Weights of a small self-supervised image encoder.
Data: 245000 training examples, 6.3 epochs.
Rows from block 5 of a small self-supervised image encoder, named by matrix and row number. Rows with one number belong to one channel. Each number is 500 + 50 x the weight over its row's rms, rounded and kept within 0 to 999. All counts start at 0. Numbers have three digits each.
After each channel's rows are labels from the 100 images, of 14976, where the channel reaches its highest value: "top examples" is what is common among them. Only what is clearly more common there than usual is listed. The data: made-up road signs on poles. In brackets: how many of the 100, against the usual share in percent.
# convs1: 3x3 conv (model.blocks.5.convs.1.weight, 80x80x3x3, each kernel summed), inputs 0-79
# convs2: expand pointwise conv (model.blocks.5.convs.2.weight, 336x80x1x1, transposed), outputs 0-83

convs1.63:548441463476557518532506529516509486519457482558507475585505456565458592589454453440438536399499467488475483492493487541496575509607489515471456505406465389492566441619525521471467440501467472496612533555533520507539525473628558498536542560
convs2.63:504515467573486459500477473524495514454530529460557498524527378404486448436465503470487537552459540481369568468447577521535470513564383460512497583443396560598503431474524492499440544476511603470482535477488538517386591523526525540505532567550611512440
top examples: hexagon sign (60 vs 19.5); black rim (39 vs 8.3)

convs1.20:475545474443490475385470458487414471509544406494546489592522522501514471548553492528499536430453491424451483523484494434500541558555436513628427424499503546457546381517471518500539488434513559483551508505494491447563538542506371408551448452
convs2.20:476505536506473443517501573577492515540465496434548511523469573471522547525434480485616458502579505455489484442504590585499522618517477491573472486416521407521532532592418510561485579406497520465474511441518451530490649486465460391569470502496534467476
top examples: black rim (72 vs 8.3); hexagon sign (66 vs 19.5)

convs1.35:481504486526505469557531379497530533472559507535517436424537468451518601512629508507545426511454513477523528519497385441596465472610518538548478453478482501430541421501406556462462500425521476455511519508460520445526472514547455384427529542
convs2.35:402427471515502469531536505521507411520481523473569389499464459539412436500498598515587527509549571536536574552575508447465451527502395551442522509481448528473489509665452546439546535522495441486456448504493467516575478514475462391472508529497506497543
top examples: triangle sign (45 vs 20.1); pink face (25 vs 8.2)

convs1.73:457509528515510487517390479469567484485485530435504511441517478500511473487518543579589504513562510433548475523499471474552487616461554504577572479508625599448455385479519569460479626524575522499516449409465461482500582562460501443496462491
convs2.73:578421437449483470464513494591539563454546618492464462499458540529402466442516512511517440452405470576434451502450551556404464422547495546428528495453436504522485438537490477453449470453465521482456480478478417487512460471461488540522450519531425486525
top examples: ? (32 vs 3.4); black face (27 vs 8.7); brown face (25 vs 8.5)

convs1.57:486508473478530527540520495560436464516565498559486442607405430477535532535422568526538539442517620504421501495540430511473439460517501473462471485445495491435513530545490527513494462410612473426618543597415504432541494477517578483541515552
convs2.57:492462492472383534465421597531498635445475564497518468591509486466567501439497472429526589444473481515500489616462494477484544486498405581496474564487498501460543439480544434480464461510531445410536529520501532458591604536549486448484526612502468467499
top examples: black face (26 vs 8.7)

convs1.64:410506450521587540468517378508484564467556468491446506469555488488552487570512561504538472532521528511426510521422519423505427512501392508429503460486478442489458441479550437455498458427518516518505479497536438468523397529524371499628514597
convs2.64:482593509577490467475594527506510490604548438463428557488473393541500490505413494545540447521507467475428528468541454463526456522394525521467533501448557467348586392535498477494548467481535464569529502566428534428463563472495490496519479411496491521477
top examples: Z (33 vs 3.3)

convs1.65:499456575441449457531474436556512435505469565525453431489495417514498459527533528552470595469457514517474557443468481530523503537402519430470452396444450454543591378514474524432523612504521442475575505497407496422478560459457513451451498542
convs2.65:502439463440483485537512448534478548475487542474386517581501486440525488478440500544527487505505500479413496504580505444616533459470626551413437527499458496439440534527464435591537505541460502466428459629556427639584466494541413494520420399509534435518
top examples: white face (34 vs 8.3); pink face (28 vs 8.2)

convs1.72:455531409556472525527496502529550410578510455503533517439528429544567573454524613556488480561526577493568563565599502594535468495486545573447577525562507463502516499418475467556609524491545522512471478531403531541474516417485554553500493513
convs2.72:526423489489562525499561520444478510510517461478440441454508588396498490499556451478532423475519431505501502585507582508556493512421530375559425444488535583464535405478598528540524616477448437486563427453462551458517440548447451514367539519397500473575
top examples: pink face (33 vs 8.2)

convs1.4:605491475569489437519589510444495413534474500542407555583496461550472501516509398506474497473463541508455509506544506575466472468430408425474466512531498467487525539466434457460569464408524467463603535558423465526462580484560427418570539488
convs2.4:472457583470461484432459596535455535540446468546425508525462454527489525467450497527606520567436490488482557497512440491511407471494480455440590452496502556465495566447520496512504645507466432421500560541652553575509562620469549467570518515507567486525
top examples: heart (36 vs 3.4)

convs1.14:507561461533526429476477483461540422576505475556469425556425476426518499465498547520570435372489600475497478487464405500420504483573538390530505518510468516394495454453416460571537521486502438402496537479432513514514582544557500487458530476
convs2.14:500502536527493474484535553477483531579488450482552435543515486586512512583448547559470437551479403434407424540505471492543576463547520539539496459581469559490539526440477484537494546497505531445524666532514488536560469506584475558499552500492485385638
top examples: bar (28 vs 3.4)

convs1.40:565525470528520512487466520570486440590542493601497423546433509477532576497603567512509448482482568538522516480453391524551558560574520503602493520496471471462510483538494602549465503551619451503555521598537458508476546551616510449493506489
convs2.40:557480488540577461411540452476533501491497523377483414580465502446467497451529545458551570551396461586437550465491479438415477456424394420472449483511429483529583443471540471508523547477518535479452553502499533562509565561462452546473587430497541497470
top examples: triangle sign (43 vs 20.1)

convs1.10:470478467454469417439525528465514409565421484503456436489464436414480541468508445552437521442521518459508540559456387497478498551451506482441475502532429433411577465414522447461509493511550437476499449527369421419489481447440534512456552551
convs2.10:529467533416516512446451573411507465546446540457490558567473491515492427533491487504552523519614474496432600575450549555466508514506487649524482483515536500477436487440506447459543473534505518451516515393470518475447576500455558564483471512461498587512
top examples: triangle sign (54 vs 20.1); black face (47 vs 8.7)

convs1.78:566403530468491467486557591474486515513520514528412445543416513448481541486614514545460478487549552540524563518506480553461458544536498492568527527500537470496484518575427658482524484459554413491531587406544457446574530438547504467460533580
convs2.78:514536599487495521409578591434498574476425549501536436435514523439526495529587522557439584526392493464493420616461533454472381505512463492592481482522517511534493594445508550455465545468431472576570531550579521490598477469453471456479512455544420437476
top examples: pentagon sign (47 vs 20.3)

convs1.9:456512429518477472506479517495486389494484459335501523462489462505392462404508530489546475507471558536476488535393471486462462438470484520419427517452552483490477514426505431433415435441499445569386453447494482504495544501439415528548497473
convs2.9:534403412483480560584575509527512529566530516509542515475517454580548453430433476478587580463461559562586468609387474459470448469535470555496439484455548495488492502559448449452554500473531505482538466481501546556612436510642494439458507473457456527475
top examples: heart (84 vs 3.4)

convs1.46:553494459517549581532519474490471446449546549557492440479429546471493581507551507421535415502431346483562476470503443523462485476547480468542411461392456437458524452493415571494415480460533545484449460437462421417509482466460511450496453529
convs2.46:367462473505469419571494471475597484519529386505463427462464565547537523583490498648514586574523552468521476503574565475528471504501491472437570506523480540497509502514540518476517475442546458513491487549443416487556502494459448503436450468458466501501
top examples: orange face (27 vs 8.3)

convs1.38:538486522397530467419496506456508407573447501595413503560487461443385550468497419441418447439493443474515507486493509477491503396528474509475413509526533526527541455441539463518438485450503429438385504488449467429514421422479530506480559504
convs2.38:526538521428494643467479434525421476503493506514519526500498408524460475498519518492543444513644457527533477569456503580463427513552468532503465542483469470578483507472491550463505556591444435511480549477600544521539512519423457419468452493473490431506
top examples: star (47 vs 3.6); black face (26 vs 8.7)

convs1.69:514426457420560499568512567496503500546460467450411531432542461487524516461501510520435513506465447557473484456451573504429450462398486494477534496440418457517534473445438545479508510512428420520427401449498513437553436382372578479518508526
convs2.69:492492505497542551536555469543449416500503495425418445487504513473540527516509530516528512526513526665477488474538499464493478422493551475484537512560497570498482530448498519453472583501455466391509518523511449539468541458434467558530512471576556478535
top examples: 10 (27 vs 3.5)

convs1.58:518432416511466534425416471449474531470386420533463498551511401492531443554536497471495464444491524399390436421488504432495477478431511497498469402486409509446434419511512433472461472463497523512545451516482519510497434439542464416518501412
convs2.58:556477555479491418468455553488520445596435494427491485526458563489549441475532488606457516546503485558497550501493526500438531539444462527491477522531494461549508472515471522551447483570512520446625463526495546512519543349426527518581571465464537489480
top examples: ring (31 vs 3.6)

convs1.17:557498426477528564493481533484541465545474450532430475441576526466438600470582441513481484515584505464577472553471478523566413557499455473527511561541484447367438515479487448471481463491619352495555463576462453444462498477470505464493503473
convs2.17:470418564477632480542477481467414507492537492518432505423567535469521491424610433542561446443519511484508531489562501416623596530374487487509508524503430559468471454520530376575599466504505407511387446567519471480438468474500529557448490537442516447559
top examples: hexagon sign (50 vs 19.5); green face (26 vs 7.8)

convs1.45:452572484452530559508457643479533535560563480557421488453516481474521468490547502486644453492548504481429503479441574442439422454514627420501522489468519446551453539591463553535502484520516484432509519520532525483552470493580480559525596484
convs2.45:467580465581496534441518504478546506534520455459485508510532427552519490563415401559485439596500432499542524446506511427372405530535480440539544446502510542544514508481565603516494538480509508577511477391545504499552505557558491461543516511509495461519
top examples: ring (30 vs 3.6)

convs1.26:440462409514429466543436491477495426489403523440485477525465425548373471441484578523548479458492589536479481529429533496408478417525452520458528543452543495489463515502528604521459480438453492499481438468519522496541485498416629450571472427
convs2.26:435540420480490458441527459515491469567522491469388427483471480490474505393581404600476490433512500432586523516546487499490468531464469397459572454505509565428475457548464508505427512496503511535460506467473508467471624530481484493607536506533553541437
top examples: black rim (69 vs 8.3); hexagon sign (47 vs 19.5); pink face (26 vs 8.2)

convs1.30:527448443564468556560567519644560407487539487529538531496434508570524612445469531445497506501466498526495461487562502555495477438534514517513481488449524508494600529563532445557461548478603470467461550492449574471513589548449569519451437605
convs2.30:479544535483413578486417542507575486541465469409452635534518576550444451494460485428518510433523531541418470474456505508509438423571530399457572551438444457465529505529518402504596580518591462462525477510505493573478521432458610518511487444495442538514
top examples: grey face (27 vs 8.2); orange face (25 vs 8.3)

convs1.76:503492407571538473436484492477510458442492415570483419418473443504520472478504535479532492415441489398373451402459517387434578443506556422494480463393502421492541413497494524510483476482499484471488514499462569551526481508477428433512517499
convs2.76:425579468470537527461529415591447460451407517501453444553480573480531604567523536537528554439547503460502433507551499445489507460470493495487538445497476508485584508570498494458481607543512585527593478466461454454410523571401472449455509473470518417420
top examples: orange face (26 vs 8.3)

convs1.29:507468475516456481507580449536504445473475446515447527586496454433522528541530406522440527503421470598544566482392488496514463480421401531461440531511432464461474551577436513425496379475517450506563472581528421535527482389508520465524463536
convs2.29:480546477513544469508467489507513582488577446552476485420533488465577516538477534479508495618470539447480483444475563405493567455582529516431416491621448433456579551418597503593484597496435436441472569535607474414448411468554529544486452549451413512507
top examples: brown face (31 vs 8.5)

convs1.27:509437349535522575477521527477457495523471409542477517507518478517516481560506491410524415523535517506479423472540492549488448510577423437425542557476445361443482550547525443497560411489509413518618516491479540495518473521501567530518567550
convs2.27:507560510444500488532472448552519477450427521488514523504525579513477514483541528590547488563419544572550538505583544507566479425449578518476452536504515447471434471419508500456536426537416510368440545498527563480622418551567540529459556512509436446497
top examples: T (26 vs 3.7)

convs1.62:523561442433626501458491510436573459568549544534434533395528455443474592441462535440511520541530551501539505496439496512577562486548549435496486579485500411418481510472566519563438494530537439475519485505403450475455490494506538509538614568
convs2.62:468517522432470464497453390512410603431480380587542512508591370518442428486546453433458509431482584481509520488500426390502563653539413497650527422462476533539478445529527510558536529510464401524526550474538470514485492505485452406437465474590569532556
top examples: square sign (67 vs 20.4); black rim (34 vs 8.3); black face (28 vs 8.7)

convs1.56:494428440564481526569573521504459579550467414546584484515584508579576514555512462480467444459527562511435560476554525494472594586548512518511443528470410440519499514534506519570398457576530568537533493516492546551568491416432588499503526516
convs2.56:501537428461554475445417534454474464464558482539434540500472598560439493536552503502618452476517452549473471436508507492568615501512507487546523422499451584436542491517545622532537516486513547516558514512531466456446485466488583506538476462551527457460
top examples: white face (32 vs 8.3)

convs1.59:560513505471566570558509482510562443622475530537429477465540523406592562475536580574484497466577510489519561561467461485477494533515547485556532574518503507400484482469543537536505568451566418425547441498463444484484500457481515556489643564
convs2.59:515413492545438458451449564461457453496590500537489458473498418487418437470615418468526541500517484577490493482498455562454458624426530499505480563510478561483632475498511509473474538471466497556433443482481483461526563516502519565579505496536461509569
top examples: brown face (39 vs 8.5); black face (29 vs 8.7)

convs1.53:566599474416555522504491538519461499579531452468497478534569447502500444644550556518440514501543511488498477442528496478413533437592494545554522466491458425564565459510485439577485451469511421544488496544586560533544415532513538486618539453
convs2.53:418564498593458574483560517612584509472493437498471479554565492411443470551419504408555456503503455493600595483540520573529456521424441557525404533545473590450450598524468482595569503531523513582446372504463583483449435480513488594502562453522518500534
top examples: bar (63 vs 3.4)

convs1.71:496602517519435448442529507446543518516546464475424467451501486473425527528500373565455497426479452496398525557438528470547444529436464401442493557473509498514522432526477400418462487517528451413497546514555486482580434508588404470516483474
convs2.71:448465476490500517516454539543517495560523515531504540533450452567449507493439463542499464527589472614434528554569558371525494588518524497555577454500489442504510535562429436409478484550487456528479500569527469488584509530480558503509429468476470492497
top examples: black rim (25 vs 8.3)

convs1.13:428482463461510531453413458512518510499478476489486517538447487531429417512549504474529450582490461459405454486315535411442489448468492453455487493484511567578509488530494522409380454467423517492427547475561503432506461521566463485556560525
convs2.13:495501487555486514433509577430518449456499432545425490450448517495459510574447573565528551566454469438550574438562404473531492460538552463517516482542499530455432488446566496449534503483439585564546483443576488467420457478478584571497496529534529511419
top examples: brown face (25 vs 8.5)

convs1.32:530407502442454462527487542556506455558410515500478537512457429528482520518497593494505513473511552575523511554411343564465457503535515525505582564509517445476468409504545552530521581550482409552504468568555538450552599487427542569529527486
convs2.32:574493515436414504536498564515454483580543487443515563476502447529453494511571444427507544479437543589509574459513462558503487542540559497489489530453562558498518625529525463415416535562519570498570468454449468494429549481503561482435582425534552498526
top examples: square sign (68 vs 20.4)

convs1.6:606610480485537406509488541416512532514409502479550502489510426531433496500454318498543529540515507520518446464522478551513540465537543447525471507484533545431496515504472472479481510492438478386487608476519603486519506537495580394502524452
convs2.6:559396570481431443488487427508552453434530562564560473503597505477507491525494459490448523492478494563501457534492541538472466463478470497570488532580564544584385503458526568465518493463508506529588463443412473473486467447555529479428504537511507491572
top examples: black face (39 vs 8.7)

convs1.39:515523442460560417502517498403527453520499541494477549477483409458531532493501460439457402468480446554513493467623493508482487511471510526404416498498457477502449573386498421552534480521530483416494481475353551485510409459389547494511535513
convs2.39:466606549444506435545456476524458504447529461557577554471560488454524501436431402463504518530544471380485463486473516522448391544531475535511512512482582476530503492610531524516425505537507567458532452503439493474500437543474666486506445528511475488549
top examples: square sign (43 vs 20.4); black face (39 vs 8.7)

convs1.3:439547379485521518518440545454474508544510371504490529441531518524521470537480490472461406481618546493542471527501465512442475491527459454457482573592418362468426507487460453535557357486509478462539494548510522516488491437515571560522536458
convs2.3:602453568489456426499493536536452512545529525536393430506524536558501487511488500543495582536532516446437483496459490512453446501451449596453551501571535498474480560609528550581487524457443419534531537548590440542451522503444455423544539504592468527492
top examples: black rim (31 vs 8.3)

convs1.47:498529495474688521462495425494524424542558529521531508460484590506510530492504569514492543483525554490464550531454490477547581515580576468585413486482559498457497425434440470614511552416542482508404448548464455540487465497489447488528548559
convs2.47:592507530395488540616448571429492488566528548429529526490541506453449503399446411492575515452462536435581459537483489475513496424517500476515574578471481569512508527594491588438557490455479472423476565578500454587480487399500435479545448580507573569481
top examples: square sign (49 vs 20.4); black face (26 vs 8.7)

convs1.51:522507439466548563484489531528505470534571517441423535404517589538519563529501620485431461561510450533510475527463565506530454568514499598486443527502483442570521408528510560519503462428593450565431461446543458449494438511459482517592494611
convs2.51:466428522551589499515538485566535452485489494478487515542516510635418606551593396574487488494511487525510543468413568567484473548474485483523557493524533539434456421453439396482484540512447504470513510478543484528479548431450489554502592438514475524494
top examples: circle sign (41 vs 19.7)

convs1.43:494594458406456518581478460554458582486565425535555468528597516513468523479423440493464591477503518564545466491463447395510472434511592505477463479478494569432527472552492436436409510502520446516517585462529525400575559463560507517490482455
convs2.43:576542612484520519482459594496522467536516485430380503497513429433490467499513477512499455471538485542446525436461518465512509516500519467510412595556476508503509595399503616444523534510448460419483487454553478587494502466481507564414446510563493453470
top examples: pentagon sign (41 vs 20.3); black rim (29 vs 8.3)